Weights of a small image classifier.
Training: normuon at rate 0.016, 14100 steps, batches of 64, held-out accuracy 74%.
Data: trained on rendered dice on a table, 36250 training examples, 24.9 epochs.
Rows from block 13 of a small image classifier, named by matrix and row number. Each number is 128 + 24 x the weight over its row's rms, rounded and kept within 0 to 255. All counts start at 0. Numbers have three digits each. After the name is the row's rms in percent of the matrix's.
After each channel's rows are labels from the 100 images, of 14976, where the channel reaches its highest value: "responds to" is what is common among them. Only what is clearly more common there than usual is listed. The data: rendered dice on a table. In brackets: how many of the 100.
# pw: pointwise conv (model.blocks.13.pw.weight, 256x256x1x1), inputs 104-155

pw.221 095:176105146175132124137116123130108176137118107123100105105114101122111121166085137179137123117128161111120121169135151107149150134135152165132180123146169109
responds to: dice: three (100); six on top (99); five on top (69); total: 16 (38)

pw.72 099:149111121127142169181137135113132116098212091147140098128135154119105145146145162180192113136063152143116110132129087124123130128121151133144104108162108127
responds to: dice: one (98); total: 1 (53); total: 3 (33)

pw.54 096:078126129114099124096194116142191126129151122135255107136134137140136116144179132142139129116079135124168130123086099102105081104092148131131142139129160104
responds to: one on top (99); dice: two (98); total: 4 (71); three on top (70)

pw.13 096:093114145158113107128141114148125138131120110157153117131131128128131120133145121126149087166167102123130105154108123118113110140090123119154105121142110091
responds to: one on top (97); dice: one (70); total: 1 (67); total: 2 (27)

pw.159 106:107077135099115115128118120111153162097129164129119110154114106107147135146121105134113127125138096152157114106175086113097171117097130097077186123147123136
responds to: dice: three (100); six on top (99); five on top (70); total: 16 (34)

pw.15 100:159138119116070123144125131130211124158120159125137128158128121120146146122108138115120144132137143129129156156104132123099144133161124187135119178096115123
responds to: dice: two (94); two on top (86); five on top (83); total: 7 (73)

pw.133 105:144047187146097129141150128088155127142148157141152061126160152143122106130120116125124109137125111137146138114137113198121205172141137138127115117069128158
responds to: five on top (83); dice: two (81); two on top (65); total: 7 (53)

pw.66 098:129151120133146130113120126111142148160158160135162116142150128117133135119081172129187136129141111169160110137160148139125120087154165139141125165145107134
responds to: dice: one (98); total: 1 (53); total: 3 (34)

pw.68 099:099102104130095111133125133140119142117124133131121106108157112148134103107125109104101116131145137172141141105140173181126108149168141171116156124125131108
responds to: one on top (79); dice: one (62); total: 1 (45); total: 7 (34)

pw.240 093:093162105193161073133131123097112083122131158093132144108155139120105149151111119123147114114129051130135139121114157113113103153140135136141112150177141140
responds to: five on top (81); total: 6 (51); total: 5 (48)

pw.249 107:173132074113134077128137115151107114112148085123129162117174083153132129123143114137115106106128094138129166112165129123124121100111116200121133169136141156
responds to: five on top (93); total: 6 (60); total: 5 (40)

pw.222 103:227127112131120150120108140127121133098106186110130093119156109147131145116156131148121066111112120147125129154149110155105124136101140093140146104104129153
responds to: dice: three (100); six on top (99); five on top (74); total: 16 (38)

pw.10 095:170123128162099196132142099127063124121126118142138164104120117131099135119119122144091133139130190144139127119113140127139154103145108143106121130142169153
responds to: dice: two (95); two on top (75); total: 7 (69); five on top (65)

pw.9 104:131106164139099125092168082165146161113098111122111178134108153135144149146140141152125139116138093109123150151135130105118118115115163130112112109142130090
responds to: one on top (94); dice: one (67); total: 1 (61); total: 2 (32)

pw.168 105:173120216097146110138151148110161091051175113116104109098133107130120148150133163100158103145141132136160132077111141159147123120134097154141108117125124135
responds to: dice: one (93); one on top (67); total: 1 (60); total: 3 (26)

pw.21 111:117128119128164091140124123135121118156131089129127174099127079185109144101111107138102134135144055122138154139107104123134136131072126104114111102132140123
responds to: five on top (85); total: 5 (47); total: 7 (40)

pw.111 093:100108160143136108140122110121104100132136126133177093117107182112119143118084136177142148153166097112126135138107118088107154148137157120164146109091142127
responds to: one on top (95); dice: two (94); total: 6 (55); total: 4 (31)

pw.55 101:130144099134157109098108140114127103163104126150149092113163123131130087148130105129122090153192084111144137107170131101125087145113147101134128134112110162
responds to: dice: three (100); six on top (99); five on top (70); total: 16 (38)

pw.127 114:126141066145170113099113121146137118122182081136154135128121142173146093097154161088182152149090149184120130136136170126113131148179131139124123088140139139
responds to: dice: one (76); total: 1 (35)

pw.73 098:127133117126128148114128128129126097156124109094132126097129105093119117151153138139123126146116117106111128160226167130144135128131113174147149130049130155
responds to: dice: three (100); six on top (99); five on top (70); total: 16 (37)

pw.250 105:090114153138140096136120098120085092195131172144132137086112148096139179150126121145120113121184128134146129108128154119123136157105114126144120110161105125
responds to: five on top (98); total: 7 (49); total: 5 (48)

pw.196 097:174123110109119097131107102116132123152089116121124100178120115124151120155129115104137170128105165137143114102150120079091144118118129076087114115136134139
responds to: five on top (87); total: 5 (87); dice: one (87)

pw.144 111:132117087144123117137129128128155169117136147118082100138152151158130115115107153112187119124111172173136131135150135182114105110170127167130135194094138137
responds to: dice: one (62); total: 6 (29)

pw.194 094:124133099134108140124103111108068116156187167133135167142121117110142089168082155111179132123151160147113125091132118123089166172147145101138118116118140131
responds to: dice: one (98); total: 1 (52); total: 3 (33)

pw.166 091:103103151113102120133105142136128160132158090125164101124086122068132103152058152126192117132183122150167115120134107117114116141153140114145115150153105144
responds to: dice: one (93); one on top (74); total: 1 (67)

pw.248 101:102126147124158092097173126139105108102146102114178128057111082155130142130159127120136156153148128185136133123150121128076116146116122114129129144176149135
responds to: dice: one (93); one on top (76); total: 1 (69)

pw.207 103:157104097149106128143113121146148119119115191122136141139162144140125154136090121129120129113131146106141142113125144144123139122087097105136138085103119145
responds to: dice: three (100); six on top (99); five on top (69); total: 16 (36)

pw.195 101:204091099105135112105105138138116141163168159133142106161118124076118127137137130134083087111163101170117142122120103145157153121123159176151131117082098147
responds to: five on top (89); dice: two (62); total: 6 (50); total: 5 (37)

pw.79 104:149144106169110107124101126122242116084117099125119156140109108137119128069139123129137141096096188145145154119110099121131124112089119084109115113122108085
responds to: five on top (95); two on top (90); dice: two (83); total: 7 (82)

pw.103 095:106122093115166143094105141140066114150146192107156107112135136119121103103146149115133129145058123126116131126106118156142156114130117077121110065116093138
responds to: dice: one (98); one on top (85); total: 1 (83)

pw.0 096:113132128127099145119081129119172134154115144121130107138138208125127128166093126154140145140149098127107103142095156150086102157128143070124121122129139085
responds to: one on top (93); dice: two (92); total: 4 (58); total: 6 (34)

pw.251 101:107158123166136101116134135139144072102127158130178162119101132109139145162112122158113102159138098091097097122118155116137102119122119146105137162109115144
responds to: five on top (94); total: 6 (67); one on top (64); dice: two (64)

pw.43 095:139105084098107113143101127145120176110147182149121134122143147132139117139131150089119128128145116145147150061104128086110162138101133112122136135148135090
responds to: dice: one (88); one on top (74); total: 1 (62)

pw.189 092:126159124155109159110115129132145108135127151148170128101127132112118182120098129152154102140142168136123100149123069155142109106122112148115123159117128167
responds to: dice: two (87); five on top (74); two on top (66); total: 7 (55)

pw.200 096:132103081103140147104137143104126141159094134143134148097101144116132140125072121126128104150147111125082099101115086131125179129126142119139110111132100125
responds to: one on top (94); dice: one (63); total: 1 (57); total: 2 (35)

pw.244 095:153105122137103138142151142113142103137195090110114145120139169119136096129139173136157111101095126190129142148109109128094132146118130123080143113126108156
responds to: dice: one (98); total: 1 (54); total: 3 (27)

pw.130 098:120111089183080147145133137108145101182148148133156115166133149130107125088141142120128130121147105148084142140141136115116203119126137122140128134133100123
responds to: one on top (96); dice: two (95); total: 4 (63); three on top (61)

pw.147 102:133140134137103140175120139162093142110131108111156151100145099107146159116134122118122115119179166126105124133135152116106170133110123141145131130161152143
responds to: one on top (95); dice: one (62); total: 1 (57); total: 2 (36)

pw.216 094:124183155139102119158105119135105125090136146125129129125155152122116141139128133164149122136072171092117111174107127169137149148156120074123094145077124105
responds to: five on top (75); dice: two (64); total: 5 (42); total: 6 (34)

pw.85 102:102126112103168130142174101155099090124156096129104161134116162137140178120101130156147099222147128153129100165197096132128119070130141145111093093142141096
responds to: one on top (93); total: 1 (50); total: 2 (41)

pw.120 098:095123121116126162120135122106112189141159155119154125106152113154103120121124128129146144150103140140133172135133127114143108127124142133130143096123101131
responds to: dice: three (100); six on top (99); five on top (72); total: 16 (41)

pw.119 105:136168104090148114098150113104144151144116141133134064094153158100129130109131103137150139102139143112175141097162146171107135066112120154106090102090093137
responds to: dice: two (86); total: 4 (76); one on top (61)

pw.154 102:163117140124086091117118148113121142108154149140149138159144132124117126093155157134196135136128116119153159128138122161154110128110158150108074157130144107
responds to: five on top (88); total: 6 (50); total: 5 (46)

pw.30 112:109192112170134127128116113125080127094109184117103137150134153114123125169127125136123130126163103111100112131138107095122128121159138162138122158128152173
responds to: five on top (91); total: 6 (72); dice: two (69); one on top (66)

pw.193 105:129123102116155104144142122139143116166143133134103142088148135145121134187094133168116083153157123109129131114128118135148149124197160128116095121131193160
responds to: one on top (95); dice: one (71); total: 1 (66); total: 2 (27)

pw.218 103:156140140138073125101148130121118146166139112131144105137089163149124114119145152150158136124061168115147134102108133161110114120200102039114107073125089089
responds to: dice: one (98); one on top (65); total: 1 (63); total: 3 (27)

pw.17 114:087114153152137128114154114115135138116117111122105141150115094108121132105153133149119119119072103135116135170102120143120149113068111102149178127105134068
responds to: dice: three (100); six on top (99); five on top (67); total: 16 (37)

pw.76 094:132107137158097127131119112189126147157131117188168194109119100158149118142100127160166123135097159117171135126150144098146167110135128155100097147152171130
responds to: one on top (96); dice: one (72); total: 1 (68); total: 2 (26)

pw.233 100:115159143150125136137141135155091101148113141152076116175122127128124087158137099163145072123070054127143119150094120120121117134150144168120119170123106160
responds to: five on top (87); total: 6 (85); one on top (79); dice: two (79)

pw.210 098:120137086093184102109156125112103124070098093116087125110176153163137131133129117109129126134133129121095137163144095131120149118133156145139121096119143153
responds to: six on top (100); dice: three (100); five on top (70); total: 16 (40)

pw.23 099:125126154110106119131111129131139097127120142142104099159140124112131108135153146116165127128132058138156161108117136127118135127134121116093134149147143079
responds to: one on top (79); total: 7 (40); total: 1 (39)

pw.142 103:124106101118152156109103146115129139156128166128120097122160151125130158050181108110138121154153142139125139109117140090122095152115105142172061023103129102
responds to: dice: three (100); six on top (73); total: 16 (29)

pw.53 093:123133102106121131143051117097136136064131101115134113130131114134126138120109140119157122088150127103131131143136128116134121158130114145164143110162089139
responds to: dice: one (94); one on top (74); total: 1 (68)

pw.86 097:117123136096154126117103125099109098102123115125126148133161150129118139151143148144114144135091146109155112085206132143153131109141105142115118145134186132
responds to: dice: two (89); one on top (85); total: 5 (39); total: 4 (38)

pw.36 100:127155110127083143109139135121102150127129144132156146135193131119138144122144128131125126107081075153129113142120123123117152126112105116092191127142121123
responds to: dice: three (100); six on top (99); five on top (66); total: 16 (33)

pw.114 105:117128116117141152143140153109106134162119089109146163115142158159135134141129119164103092161164161129096143120143126127146123142158129130141127138114162145
responds to: one on top (95); dice: one (66); total: 1 (61); total: 2 (31)

pw.176 103:106159157121107143122142107107161142128171115137124086104157137142114159073155150121169117121140107158117108136137109118152164148142101107121087106074122161
responds to: dice: one (96); total: 1 (51); total: 3 (35)

pw.173 105:148143128164141173131119126131151146125106191122134089121155068139134108156103139113157134109110146116117127147127153122131084100145106174147127216099120139
responds to: dice: two (96); two on top (91); five on top (80); total: 7 (73)

pw.123 096:111085157103137129128138117135108136121099156122144115125098125139120072159156150135107147113123101124139115110170087135140155137122128134092130121103145141
responds to: one on top (78); dice: one (73); total: 1 (55)

pw.40 095:083139092142132116155144105108107131162125137100120134136124141139109129086139132097152108099096093120170119208147096153137170117186144124141138164100157128
responds to: dice: three (100); six on top (99); five on top (70); total: 16 (39)

pw.181 100:109102096074164124116124130110185162129139109139121100146122145139128140118143090127094129120122124091106138147054126133125141092159147134097130159120209144
responds to: dice: two (99); one on top (97); three on top (77); total: 4 (77)

pw.224 097:137141133124117110132088156140082128174140116109129138131122077147128098104116130163107162080115089095126100130134123149121153135109128140154233151128128137
responds to: dice: three (100); six on top (99); five on top (67); total: 16 (39)

pw.139 093:129119123099157117121108139167157142112113135128133141120146151126138131134163131102137140138106134128105108141109115158125117128090142155131107101153121160
responds to: dice: two (90); one on top (88); total: 4 (49); total: 5 (30)

pw.88 105:128121111111121136122145120093183148138108111141126114123238156155126122119171152093105138124151110130144132127094086167115102129108141144121148134112089111
responds to: six on top (100); dice: three (100); five on top (69); total: 16 (37)

pw.149 101:120106115161089147114106095123085124136137118127112093081135134115118117114113131104118091140151140107169126124178113127150184132137119169115183158110110087
responds to: dice: three (100); six on top (99); five on top (67); total: 16 (33)

pw.234 101:125121151095127136128110132138122223149115107123173123146141165115117114179166103115136140141091114121095113126142117114134179112154096158134141121165070165
responds to: dice: three (100); six on top (99); five on top (68); total: 16 (35)

pw.229 106:132121104102152116146123103152070121139090157126118145141137133101123100102117124120163110197180098156129152100109118114118162103129166093131122077141139149
responds to: one on top (67); total: 2 (49); total: 5 (25)

pw.81 102:123128063159162123128135118102129114157143160133093069153131125076132099165134136102121143129113075150131099117113104081137137105124160139124129130110129147
responds to: dice: one (90); one on top (78); total: 1 (68)

pw.228 098:095088136106155129145159117117135176100108142127154084129116132106129170165116117141108133145136106141144153109110163081131102128130124124138151107107087141
responds to: one on top (78); total: 1 (43); total: 7 (35)

pw.129 093:141081139141129086096102136150151128099106118134093139119109089137123084124116145129116109102068126144139103127119119186122126141119138109110143136137160116
responds to: dice: one (87); one on top (71); total: 1 (59); total: 3 (25)

pw.26 093:125100162125126142154141153110100134109154068124140138127123122171125184138092102109103158148159140112143135135165144165160114151109114127111120116121128140
responds to: one on top (95); total: 1 (54); total: 2 (39)

pw.172 098:090147103141120112111150135113126087115124141130159118086112087134147100113122142100109150136093136126107113134101100140124153141148143133138106138149118088
responds to: dice: two (95); two on top (85); five on top (80); total: 7 (79)

pw.131 100:041092139130118122122124130127095072085110176130051122081152140137123142097118097151111087106073194137127117126096100144123099124146132151097160138134113102
responds to: five on top (70); dice: one (66); total: 5 (65); total: 4 (28)

pw.84 098:162116107131075158110128116133128117128146147127122100159129073150132139081126129167143145121118118180164126124153140108111115093145138152134118100143139180
responds to: dice: one (95); one on top (73); total: 1 (68)

pw.83 098:141122145100132132136116132103089156096112181136091136134064123120116118130185115127180132152136110119100101116150124166092150135100132118146146147112173126
responds to: dice: three (100); six on top (99); five on top (69); total: 16 (42)

pw.4 100:153165138154189090119148118134146176148127118127115110119134127126125128103094110076130144141094130147130108133157173126154083100105124158127097116098125107
responds to: one on top (95); three on top (75); dice: two (63); total: 4 (42)

pw.128 104:181141135108137124135128142136099114190125118131160139127130154068105148112119143131116130150180117137105115127096129186111115119163169136134156087090116141
responds to: dice: two (97); total: 7 (71); five on top (69); two on top (66)

pw.89 090:145161142113160157139093125125147137059114130105127143124154135141136130153127116121129096109120139123100128131145140126136148132081137115122072116105169145
responds to: dice: two (90); one on top (69); total: 4 (49); total: 5 (27)

pw.102 089:195089106118105174155128119122123092125146154128105090153113107133133123138104144106127065105136124129119149136116121127130127150117127164093121113088138126
responds to: five on top (92); total: 6 (75); dice: two (74); one on top (68)

pw.75 093:109127106132122129134107110131119105089163173123119158118133115144116088114114102144121088150143116153136105134130122139132077166081127135118102131106109116
responds to: dice: one (82); one on top (77); total: 1 (60)

pw.34 091:127150197153140141115097142127145151111126220131097140142129101151108084126115140093132183127133107138107124105097124129121130128140130147129109149063104152
responds to: five on top (93); total: 5 (52); total: 6 (29)

pw.164 098:118116159114084147162179089145133105103118123131131204141114155119135157140151125133105108171141093117111157107161156136102150096109127126120113136153180124
responds to: one on top (93); dice: one (61); total: 1 (54); total: 2 (37)

pw.239 113:150087121114121123127124118095074160124134133107139191089137140154114119109142154112133169116092120148116118131118079138123144136109128107131115145107129105
responds to: dice: one (98); total: 1 (57); total: 3 (32)

pw.96 104:114136169135133132108101132102173167030128145120127134082116158150152108154141176139159152133108089166141121118167122127148103125085129125131155107172126082
responds to: dice: one (88); one on top (66); total: 1 (54); total: 3 (28)

pw.235 090:161109108157153119117120130113168114134136143105134111198137165115128088108121135127124113149096111120156102093096141141085137108136114096135115106136115160
responds to: five on top (91); total: 6 (50); total: 5 (46)

pw.230 104:060147131113108122128117140125101111113123177109112141122086157158130154078121134179180141129147138174156143140143115123137133121145143105118138106129119112
responds to: dice: one (84); one on top (78); total: 1 (63)

pw.140 102:123145134123119171129128117125112135095115212117099125184167107124148130177123146146139167122108149145134119139075150135146072126122134140139089178126152120
responds to: five on top (93); total: 6 (52); total: 5 (46)

pw.112 096:114130086132127102131134113137159109125120128121130164074139129096128089149114110133117096109089118081131099131033082136101131137109141122160144134094152099
responds to: dice: two (97); total: 4 (82)